config.yaml
encoder_arch: "repvgg"
crop_scale_min: 0.8
vocab_size: 61
encoder_activation: "relu"
text_encoder_positions: "learned"
beta1: 0.9
eps: 1e-06
batch_size: 256
epochs: 18.4
warmup_steps: 210
Rows from block 3 of the image encoder of a small contrastive image-text model, named by matrix and row number. Rows with one number belong to one channel. Each number is 50 + 15 x the weight over its row's rms, rounded and kept within 0 to 99. All counts start at 0.
After each channel's rows are labels from the 100 images, of 14848, where the channel reaches its highest value: "responds to" is what is common among them; "patch colour" is the nearest of a few named colours to the mean colour under the peak. Only what is clearly more common there than usual is listed. The data: rendered solids tumbling over patterned floors.
# c3: 3x3 conv (encoder.blocks.3.c3.weight, 80x80x3x3, each kernel summed), inputs 0-79
# c1: pointwise conv (encoder.blocks.3.c1.weight, 80x80x1x1), inputs 0-79

c3.38:38 30 52 44 37 68 50 31 21 43 44 54 38 54 37 62 42 38 49 60 53 50 44 43 29 59 48 38 63 30 63 25 59 64 36 29 36 71 31 71 48 72 58 58 47 45 60 10 20 40 53 52 28 33 79 63 51 53 68 58 37 53 61 41 55 00 41 51 50 51 41 31 52 41 37 48 61 27 57 50
c1.38:54 38 36 68 50 85 46 50 50 23 34 65 35 49 23 63 61 50 42 28 59 51 50 41 25 70 50 68 50 50 52 07 64 50 35 31 41 57 47 64 43 65 63 50 50 60 68 34 32 30 50 71 36 32 52 68 58 50 50 50 50 41 58 22 50 07 50 67 50 46 50 50 40 76 39 30 59 50 50 22
responds to: teal object; its colour: teal
patch colour: green

c3.16:64 42 47 22 60 56 58 73 60 49 22 49 29 28 47 42 00 32 56 36 54 53 44 48 46 57 55 48 54 64 45 46 48 66 57 50 70 51 34 41 73 32 62 22 42 40 20 52 58 60 68 33 66 39 48 49 70 62 31 49 33 37 47 55 51 34 73 14 64 51 49 27 34 53 45 52 55 38 47 29
c1.16:11 50 50 33 50 50 52 63 54 45 54 65 39 88 43 50 71 56 50 55 40 50 50 24 38 50 59 50 61 44 23 84 49 50 50 32 50 60 26 32 50 81 43 48 70 50 50 37 59 44 27 59 64 99 52 46 45 50 75 50 50 50 71 52 55 76 80 71 54 50 51 69 32 50 50 50 50 39 34 52
responds to: pink object; purple object; its colour: pink
patch colour: brown

c3.31:45 54 41 60 67 39 59 49 48 44 51 67 31 60 33 45 40 31 47 45 62 41 42 52 44 76 25 53 54 38 48 37 19 41 45 79 58 43 07 05 54 08 73 46 50 68 47 61 75 58 47 42 59 31 56 26 29 68 43 40 43 41 55 43 39 50 36 60 52 46 35 40 58 41 26 29 48 49 54 63
c1.31:50 50 50 63 61 62 61 60 57 71 65 58 33 50 50 50 50 50 28 50 50 86 48 50 65 81 59 45 80 30 50 36 00 71 72 50 50 46 50 28 58 50 50 44 50 69 50 50 30 64 53 50 84 37 50 39 35 50 39 45 19 34 50 33 50 46 72 76 50 50 50 50 39 35 50 65 82 66 50 36
responds to: pink object; its colour: pink
patch colour: brown

c3.79:62 32 46 33 66 07 58 66 66 61 32 43 60 08 50 31 46 60 58 45 57 56 54 61 59 31 54 86 36 58 64 36 40 58 69 60 44 56 45 28 58 67 46 68 53 33 38 42 52 51 51 77 40 42 28 55 51 48 17 54 69 43 50 65 63 37 74 45 59 54 67 56 76 65 43 53 59 45 61 18
c1.79:01 50 50 66 45 34 67 50 58 43 50 50 22 68 06 25 56 47 39 50 60 69 50 50 50 37 53 36 63 60 37 50 50 50 47 50 62 50 50 31 50 55 70 68 52 54 35 63 53 50 47 43 76 50 73 50 68 71 66 50 37 45 64 50 47 66 09 10 54 47 53 32 61 48 23 42 37 50 62 50
responds to: black object; cube frame
patch colour: brown

c3.4:46 46 27 68 38 11 57 51 58 61 36 57 55 50 54 42 47 53 49 39 57 42 46 49 46 00 46 60 49 47 61 65 38 56 40 74 41 36 25 08 43 21 62 30 48 61 38 73 73 56 55 17 49 26 56 18 23 52 49 47 54 59 39 51 57 32 44 37 49 42 47 50 55 56 52 46 55 64 44 55
c1.4:50 50 63 50 42 50 50 50 62 44 51 50 75 87 35 17 46 37 50 38 82 50 44 27 34 50 56 39 68 50 50 80 50 72 50 50 50 50 50 26 36 34 43 25 55 56 22 50 76 86 50 39 59 46 50 50 14 50 64 41 64 87 50 41 50 50 54 50 62 23 39 31 50 50 33 51 74 50 62 57
responds to: white object; grey object
patch colour: grey

c3.3:64 16 59 40 34 50 58 55 53 52 63 49 37 60 52 28 45 54 64 45 47 40 78 53 66 64 60 61 80 56 59 50 67 67 57 58 00 51 36 78 65 59 43 45 48 58 48 40 44 67 33 60 44 62 26 61 76 39 71 40 51 59 49 56 27 71 41 54 55 67 58 70 49 15 45 43 54 59 79 68
c1.3:37 50 50 70 50 47 24 50 46 50 59 18 76 32 50 25 61 45 41 39 50 50 50 45 28 50 37 53 40 27 50 34 59 26 50 50 22 50 09 51 14 50 48 50 51 50 70 50 45 50 50 67 37 69 67 51 50 69 50 51 68 38 58 18 56 61 21 44 32 60 64 50 54 50 16 66 40 50 78 67
responds to: green object
patch colour: green

c3.25:58 00 51 57 51 44 62 41 29 38 67 63 48 36 37 37 44 45 65 52 48 55 73 49 51 41 37 49 67 54 76 38 59 84 57 22 40 69 49 67 52 60 29 59 41 55 75 50 50 54 37 71 21 43 66 50 62 49 73 29 48 55 35 52 49 93 23 68 61 40 41 49 55 47 53 55 49 54 58 71
c1.25:50 00 44 67 50 39 50 54 41 09 52 50 84 50 50 28 50 35 50 50 48 50 50 37 40 68 50 72 50 62 50 45 50 50 48 35 50 39 65 50 33 63 50 19 64 51 50 64 49 36 52 76 12 50 58 51 34 49 58 69 63 31 21 33 56 67 50 69 28 50 30 49 38 50 50 46 54 44 45 47
responds to: green object; its colour: green
patch colour: green

c3.76:42 59 76 42 61 68 51 37 30 43 66 44 52 50 49 77 55 56 49 59 44 36 41 52 49 77 18 53 40 51 25 45 72 43 58 39 54 64 70 53 38 69 48 52 47 53 54 51 50 49 46 33 39 64 31 63 60 49 44 57 30 51 53 42 51 57 30 72 47 00 00 44 34 54 43 48 31 54 22 51
c1.76:61 61 65 46 85 53 52 55 18 49 50 53 50 16 54 50 45 50 50 44 29 31 50 58 56 72 00 61 50 46 20 61 50 58 58 58 50 50 50 38 28 50 49 34 54 64 37 50 57 46 51 21 60 50 31 50 60 27 50 50 26 37 41 48 56 51 62 44 49 30 18 65 33 67 61 56 40 54 28 44
responds to: yellow object; its colour: yellow
patch colour: brown

c3.2:37 58 46 48 53 59 40 22 31 34 80 32 64 52 56 56 66 61 57 34 62 42 81 36 44 20 35 51 56 57 51 48 44 47 41 44 66 53 64 25 41 61 36 44 46 57 74 40 44 37 45 63 37 63 40 59 51 39 31 54 25 47 84 30 49 72 45 53 52 27 57 47 68 60 53 42 22 00 53 58
c1.2:67 67 46 50 49 51 50 21 50 50 51 48 50 39 50 50 50 41 46 47 37 50 98 18 41 35 50 66 33 47 50 54 54 39 44 50 54 58 50 51 22 60 50 40 50 49 78 50 50 10 31 51 37 72 54 62 50 71 50 50 26 15 50 33 50 75 50 41 30 65 50 71 56 31 50 50 50 02 50 62
responds to: black object; its colour: black
patch colour: black

c3.57:57 65 69 56 62 71 44 49 32 57 50 36 51 47 43 70 80 48 68 36 68 50 38 36 65 68 42 42 38 25 52 41 48 36 89 34 37 31 45 64 23 08 23 55 38 41 47 59 41 47 54 53 46 76 43 32 63 19 38 42 48 45 77 59 59 50 38 41 45 35 56 66 42 46 56 70 38 77 62 49
c1.57:44 50 50 43 54 38 52 55 50 44 38 52 50 62 50 50 50 54 78 39 28 44 31 59 59 18 50 50 75 50 34 50 50 45 56 74 40 77 24 65 86 50 68 15 34 21 22 58 21 45 54 41 51 43 49 58 46 50 68 48 60 43 50 50 55 50 50 50 19 65 58 43 50 47 63 22 19 47 80 25
responds to: black object; its colour: black
patch colour: brown

c3.43:38 62 49 45 36 61 47 10 19 43 47 47 38 44 37 62 38 38 49 43 48 41 51 45 44 53 49 38 46 65 57 55 55 53 32 34 35 41 58 88 38 93 92 19 41 51 59 38 16 22 61 63 60 62 45 60 49 75 47 53 55 52 44 46 58 71 68 42 47 47 19 42 48 71 48 49 46 33 51 53
c1.43:50 64 52 36 54 59 40 27 50 60 50 35 24 50 43 75 79 48 50 50 41 50 59 50 38 41 50 16 50 50 50 55 50 85 44 27 52 75 30 61 27 50 39 39 50 57 27 50 32 50 57 27 17 57 51 64 50 36 00 50 50 58 68 37 70 83 65 37 50 68 50 50 50 65 50 44 50 50 50 50
responds to: red object; its colour: red; cube frame; chain link
patch colour: brown; red

c3.55:55 61 40 47 67 70 37 75 75 50 58 50 30 50 66 78 51 44 73 41 54 57 52 38 50 51 52 39 45 68 31 35 38 50 37 81 99 66 66 47 73 35 43 43 55 62 42 43 67 66 55 47 50 14 43 44 48 55 33 53 39 21 70 43 57 64 45 31 59 49 66 28 63 47 48 52 52 33 53 63
c1.55:50 61 48 50 50 50 29 50 72 56 50 43 50 37 78 77 56 67 49 50 50 50 50 37 50 50 73 35 30 50 50 30 50 59 26 47 61 78 63 50 73 25 42 43 74 29 45 22 66 50 36 50 62 19 50 62 43 56 32 50 54 25 54 53 74 59 54 49 52 54 50 49 97 31 68 72 58 20 50 27
responds to: teal object; its colour: teal
patch colour: cyan

c3.68:27 56 55 51 74 52 42 81 70 56 59 61 64 36 73 14 50 49 59 46 53 41 54 54 30 39 71 19 52 40 53 43 60 40 56 59 63 43 48 48 68 62 46 54 59 60 71 54 79 60 13 47 49 56 57 22 28 72 70 70 57 30 62 49 45 29 52 55 25 58 84 54 52 54 50 52 23 53 63 52
c1.68:33 54 71 50 61 62 35 50 81 73 58 41 66 17 41 16 58 66 50 46 59 67 50 50 53 50 28 09 24 37 50 34 58 21 40 65 50 50 55 50 50 62 53 43 58 50 73 37 50 50 50 50 52 73 34 15 42 48 55 61 30 50 42 33 41 28 50 50 50 69 68 29 30 50 36 50 22 70 50 50
responds to: brown object
patch colour: pink

c3.15:52 50 74 65 38 25 58 68 43 55 53 32 13 46 30 00 43 51 59 21 26 50 77 65 51 73 44 51 54 62 45 73 65 51 31 48 40 35 42 65 40 55 53 07 54 45 49 48 49 55 49 31 51 52 44 40 62 49 62 23 55 42 24 45 44 46 65 35 44 63 41 41 54 46 50 52 44 55 51 51
c1.15:65 65 34 68 33 62 56 64 43 28 32 49 00 58 58 50 57 50 50 50 56 59 50 43 50 60 50 46 33 56 50 32 54 61 60 50 49 40 16 65 51 55 47 30 50 41 02 50 71 47 26 35 50 63 68 54 50 60 50 40 48 14 66 40 50 25 60 41 45 43 49 50 33 17 39 52 50 44 40 50
responds to: orange object; its colour: orange
patch colour: brown

c3.41:49 51 54 42 62 26 53 57 70 61 63 46 56 46 56 49 50 50 61 42 51 48 63 71 59 02 60 55 63 67 54 57 00 62 57 60 57 79 32 26 57 50 71 57 55 57 56 52 57 57 63 53 50 58 59 41 68 46 26 65 66 52 55 63 81 49 45 22 53 70 72 44 64 45 48 63 63 39 56 41
c1.41:14 49 52 44 50 36 82 50 54 51 50 59 50 50 14 50 66 45 50 30 26 60 50 50 31 09 47 27 57 59 61 62 02 46 50 42 50 50 67 50 50 50 67 65 72 50 50 49 36 45 50 61 54 46 50 54 86 55 73 24 50 51 50 46 50 50 15 50 50 51 39 27 50 50 34 50 42 39 75 61
responds to: blue object; its colour: blue
patch colour: brown; black

c3.40:58 57 52 14 46 66 50 48 58 49 65 49 72 55 60 72 52 38 46 75 61 56 67 36 58 49 62 37 42 41 40 45 59 64 51 17 46 63 63 35 32 28 16 63 49 33 53 25 11 48 49 38 53 82 44 53 45 44 46 65 61 54 51 59 41 66 56 84 48 36 70 55 61 32 60 68 72 76 44 33
c1.40:60 50 50 38 50 45 48 38 22 41 39 50 58 50 63 50 50 32 49 50 50 50 73 50 53 50 29 51 42 43 22 48 37 55 29 06 48 41 55 50 50 14 16 59 41 42 39 50 03 52 50 50 34 84 38 31 41 23 34 64 30 50 50 50 50 58 56 68 56 50 56 42 50 50 50 49 64 87 51 23
responds to: black object; brown object; its colour: black
patch colour: pink

c3.64:45 38 61 72 43 68 46 55 62 46 91 38 67 55 62 51 59 53 51 46 60 70 54 63 44 94 54 26 82 54 49 55 56 66 50 52 33 37 26 60 48 41 55 42 44 55 42 68 60 49 54 76 56 42 30 56 41 45 13 39 63 13 47 48 34 64 37 45 61 43 68 65 47 19 69 50 57 58 30 67
c1.64:50 50 65 50 50 37 50 50 50 41 50 50 77 16 73 37 61 66 44 34 56 50 62 47 67 77 67 50 52 48 50 50 45 50 50 44 32 50 02 47 32 50 50 50 53 33 50 74 35 50 50 50 50 50 40 50 50 60 16 50 68 17 50 55 00 69 50 66 31 56 43 50 53 18 79 57 50 52 50 30
responds to: yellow object; its colour: yellow
patch colour: brown

c3.65:55 37 41 50 50 54 39 66 51 33 26 48 62 48 38 71 33 40 50 53 66 55 46 52 39 36 59 58 46 54 62 12 59 56 52 43 63 55 75 51 64 34 55 41 61 67 35 29 50 48 75 59 43 25 49 73 37 68 40 43 46 61 51 46 44 12 66 38 53 39 46 19 59 59 30 41 58 00 53 41
c1.65:63 67 54 50 51 42 64 56 50 30 02 37 50 54 40 50 50 50 58 50 51 50 43 50 50 00 79 70 50 47 44 48 43 50 56 27 67 50 50 48 57 50 50 74 50 41 00 50 57 60 36 59 48 41 50 75 42 72 64 50 50 52 46 45 43 80 50 51 48 44 50 50 50 29 44 50 71 27 38 52
responds to: pink object
patch colour: pink

c3.10:65 42 58 61 49 46 58 52 53 45 00 51 39 57 44 64 22 72 34 60 69 61 65 55 71 39 52 28 44 69 62 40 40 93 63 55 39 62 39 54 52 63 52 63 53 50 64 44 26 71 50 80 50 54 44 44 37 63 48 62 63 45 63 61 41 61 66 44 56 82 46 48 52 52 42 74 65 24 60 36
c1.10:21 66 36 51 28 22 58 27 33 50 53 43 50 33 16 47 47 59 67 50 50 50 22 70 38 57 50 52 50 50 50 42 50 21 45 59 50 50 50 50 31 34 84 58 50 74 45 50 62 45 40 64 50 28 58 41 71 50 50 26 33 34 38 63 50 50 16 21 56 56 55 58 50 50 37 25 18 59 63 78
responds to: green object; teal object
patch colour: green

c3.34:56 55 45 19 74 39 42 82 82 57 58 54 47 46 56 74 58 53 51 47 56 18 44 47 40 49 31 50 60 44 68 52 57 45 38 62 34 56 64 27 69 14 26 37 41 67 60 54 64 48 57 43 55 90 19 61 43 48 22 62 55 45 67 38 39 58 52 58 51 69 59 51 67 41 28 35 40 70 60 35
c1.34:71 66 53 16 65 33 40 54 66 63 35 50 56 63 67 50 43 72 61 50 54 17 75 50 52 58 55 50 50 38 50 41 78 50 52 57 22 50 50 31 60 50 31 50 32 53 48 49 58 50 47 56 52 89 26 58 32 36 50 76 50 69 50 54 58 38 49 65 50 49 42 89 50 23 34 50 70 57 36 13
responds to: black object
patch colour: brown

c3.67:54 72 47 26 38 66 37 54 38 52 58 27 69 68 64 50 71 32 62 47 56 58 67 20 51 33 54 22 46 55 26 41 27 71 58 51 31 52 48 47 44 58 44 64 47 43 50 30 24 34 50 20 50 91 29 48 46 48 47 39 28 53 81 51 25 59 46 18 45 51 63 42 40 51 54 64 44 55 27 53
c1.67:65 50 65 50 73 59 47 40 31 49 50 44 53 49 50 38 78 57 50 55 42 51 80 11 56 19 50 16 35 50 23 30 19 50 50 46 39 51 43 50 46 74 50 50 40 26 51 69 22 38 50 46 51 80 55 50 56 37 58 64 50 58 76 44 50 59 50 66 50 50 62 50 40 30 50 32 50 50 04 50
responds to: black object; its colour: black
patch colour: brown

c3.52:55 61 65 42 43 79 50 70 83 49 50 62 54 31 65 56 45 60 42 56 64 55 50 58 56 63 74 48 38 40 05 47 26 50 52 66 87 53 98 49 55 40 45 61 61 57 47 47 72 54 44 40 33 41 39 48 61 63 21 48 19 35 56 58 33 47 45 61 62 55 69 32 46 56 73 51 61 38 35 42
c1.52:35 76 47 50 50 50 57 50 44 50 44 58 45 23 50 53 35 40 42 67 64 76 43 50 50 62 50 50 51 55 50 70 36 35 64 26 58 60 75 20 50 47 51 74 50 50 45 22 50 50 82 50 23 50 39 52 48 63 38 49 16 24 38 44 50 50 71 31 45 33 49 10 15 50 71 57 62 49 51 17
responds to: pink object; red object; its colour: pink; dodecahedron
patch colour: pink

c3.26:50 55 47 48 43 41 50 87 74 31 53 44 50 49 63 71 65 59 55 38 56 46 53 61 52 66 20 51 52 34 24 52 51 55 58 57 89 32 53 54 38 28 45 28 56 54 64 73 42 63 64 12 57 71 43 41 64 50 55 71 41 46 83 65 66 60 70 63 19 54 56 81 39 61 51 52 56 66 43 50
c1.26:30 51 55 50 50 57 18 50 24 50 50 50 50 36 50 56 25 45 68 50 50 50 43 71 32 50 40 50 41 50 57 59 66 48 71 50 84 00 41 50 50 50 60 50 51 50 57 29 30 50 62 40 36 71 18 50 50 54 62 50 37 83 50 32 50 50 73 14 52 46 50 50 25 50 50 18 31 39 67 50
responds to: count: four; brown object; its colour: brown
patch colour: pink

c3.36:38 56 48 77 63 06 44 50 30 50 58 65 75 55 44 75 59 49 45 48 43 46 44 44 48 78 57 50 57 39 65 60 43 44 38 41 83 34 58 00 61 35 49 60 59 55 50 55 44 53 55 67 64 65 40 69 65 60 42 54 51 28 33 48 54 62 62 56 50 39 38 56 53 51 61 37 30 51 39 52
c1.36:87 50 37 64 59 13 67 58 50 50 60 48 50 57 44 50 56 65 33 64 50 57 66 50 50 78 73 50 50 00 49 39 50 50 50 07 69 50 50 24 49 25 52 58 33 45 50 50 50 32 72 50 41 50 50 50 50 58 61 56 50 50 50 79 43 57 77 50 72 50 50 65 50 56 66 70 54 21 50 56
responds to: white object; its colour: white
patch colour: white; pink

c3.14:47 58 67 47 48 69 61 45 73 59 65 50 63 60 50 73 34 38 49 53 60 51 62 43 61 74 48 47 47 71 43 43 42 51 42 34 40 35 38 53 62 47 44 53 54 19 57 81 61 55 63 13 57 33 53 81 64 66 32 53 53 52 72 55 41 42 57 75 71 24 69 46 52 68 71 57 61 56 02 29
c1.14:45 49 66 50 50 50 41 50 59 61 45 40 48 50 34 50 03 23 50 43 35 50 62 47 43 57 44 36 69 50 55 50 26 50 48 26 50 50 50 31 81 36 47 55 37 39 50 41 52 70 68 24 50 25 31 78 64 50 50 57 19 39 57 50 50 50 55 40 50 23 66 14 31 50 66 35 41 50 09 35
responds to: brown object
patch colour: pink

c3.5:68 55 58 66 45 54 54 60 62 60 54 51 80 46 71 17 53 45 54 69 58 43 77 65 56 46 59 83 61 38 28 56 49 85 59 51 90 43 45 86 55 52 39 42 50 65 58 57 84 63 65 39 68 50 57 40 35 56 61 61 56 42 56 59 58 56 90 59 59 41 51 56 43 34 68 64 74 48 53 43
c1.5:50 44 50 72 39 63 22 45 51 44 46 27 24 40 15 50 50 50 44 50 50 61 16 60 50 20 35 26 50 21 50 50 63 24 47 56 75 22 27 68 55 50 64 33 24 50 53 33 50 50 50 23 46 50 60 50 50 54 50 50 47 50 50 15 50 27 31 50 27 41 40 31 50 50 58 36 70 30 50 55
responds to: brown object; orange object; its colour: brown
patch colour: brown

c3.73:43 47 34 42 75 65 40 27 43 45 21 54 45 44 40 67 50 45 59 52 46 48 49 42 49 11 37 35 62 51 59 71 23 57 43 36 39 56 14 23 38 36 70 58 33 46 23 63 53 45 49 51 46 57 65 35 79 63 27 45 44 43 29 48 70 41 42 21 50 39 16 68 65 20 41 48 52 51 48 56
c1.73:50 57 50 50 54 50 63 32 53 46 50 67 79 88 27 67 50 57 50 49 80 50 50 45 46 22 50 51 50 70 75 85 64 73 73 68 48 55 50 38 55 50 65 73 57 44 12 50 47 50 71 56 46 68 61 84 38 62 66 50 75 55 10 68 50 50 50 50 50 50 56 52 50 43 50 50 54 27 50 46
responds to: white object; grey object; its colour: white; its colour: grey
patch colour: grey

c3.33:33 57 48 52 05 58 33 40 31 46 54 37 51 51 53 57 48 33 57 53 32 51 50 27 43 65 53 32 46 64 38 44 67 36 38 13 20 44 51 51 46 60 42 48 34 01 57 51 08 42 65 49 40 60 42 68 56 45 46 54 56 60 48 43 37 60 59 44 45 20 12 54 49 49 51 50 43 66 31 50
c1.33:34 73 50 30 50 50 50 81 50 59 60 47 60 49 66 71 60 51 50 28 50 52 69 50 50 50 73 44 59 74 40 44 73 50 38 24 50 54 50 47 50 56 37 55 51 23 35 59 50 49 87 50 42 86 34 80 60 50 22 66 50 50 50 61 69 71 73 50 46 34 60 50 38 43 50 50 50 60 00 32
responds to: red object; its colour: red
patch colour: red

c3.20:42 53 54 76 52 63 51 64 44 50 46 55 09 40 27 62 46 56 59 46 27 55 31 49 45 67 56 60 45 46 59 53 55 31 38 44 63 48 61 59 55 57 68 42 53 55 09 49 48 42 46 29 54 43 65 54 63 50 66 53 42 60 51 52 48 00 66 40 54 57 56 36 39 66 42 51 35 40 51 42
c1.20:38 53 37 50 82 70 44 48 50 42 51 63 07 50 50 50 50 44 40 41 48 43 49 52 49 75 50 68 46 33 47 24 67 61 40 23 88 50 66 61 56 53 51 60 57 68 24 45 50 34 28 50 48 57 50 48 52 50 50 50 39 35 57 50 31 00 34 44 50 50 50 31 50 66 50 41 34 24 50 38
responds to: white object; orange object; its colour: white
patch colour: pink

c3.62:78 57 56 61 11 50 49 44 49 33 36 43 30 39 60 13 43 54 52 41 30 47 76 55 61 46 37 47 50 63 48 60 71 66 51 47 20 53 73 92 40 67 52 26 55 58 69 57 35 51 50 50 55 56 41 38 56 56 74 46 51 47 06 57 37 44 63 62 40 62 25 71 41 49 42 35 58 45 65 41
c1.62:43 50 38 50 30 66 54 50 49 50 50 50 00 44 69 44 48 50 38 50 54 42 44 60 22 33 50 22 21 50 39 23 60 42 50 58 35 30 54 69 50 50 47 50 46 57 50 50 50 36 24 24 30 62 79 50 52 47 50 21 23 50 65 32 50 41 45 50 50 57 40 46 50 47 33 50 50 41 84 66
responds to: brown object
patch colour: brown

c3.45:71 41 45 50 50 42 64 41 46 62 28 42 59 47 55 34 44 54 50 51 53 41 60 37 74 39 62 49 54 57 41 61 44 79 70 50 11 57 29 42 64 46 50 57 49 00 63 43 33 60 38 65 52 52 49 42 50 42 43 63 64 53 45 76 36 60 78 51 53 69 56 56 54 52 68 67 81 61 33 26
c1.45:04 50 46 50 36 40 50 37 50 38 50 59 50 63 50 50 35 50 53 21 35 50 00 50 33 50 42 64 50 62 58 50 50 14 43 66 50 50 59 50 37 54 56 46 50 49 62 65 50 50 50 70 43 10 51 30 22 50 48 50 50 66 52 30 43 37 23 50 35 55 50 68 50 70 20 38 28 49 76 66
responds to: teal object
patch colour: green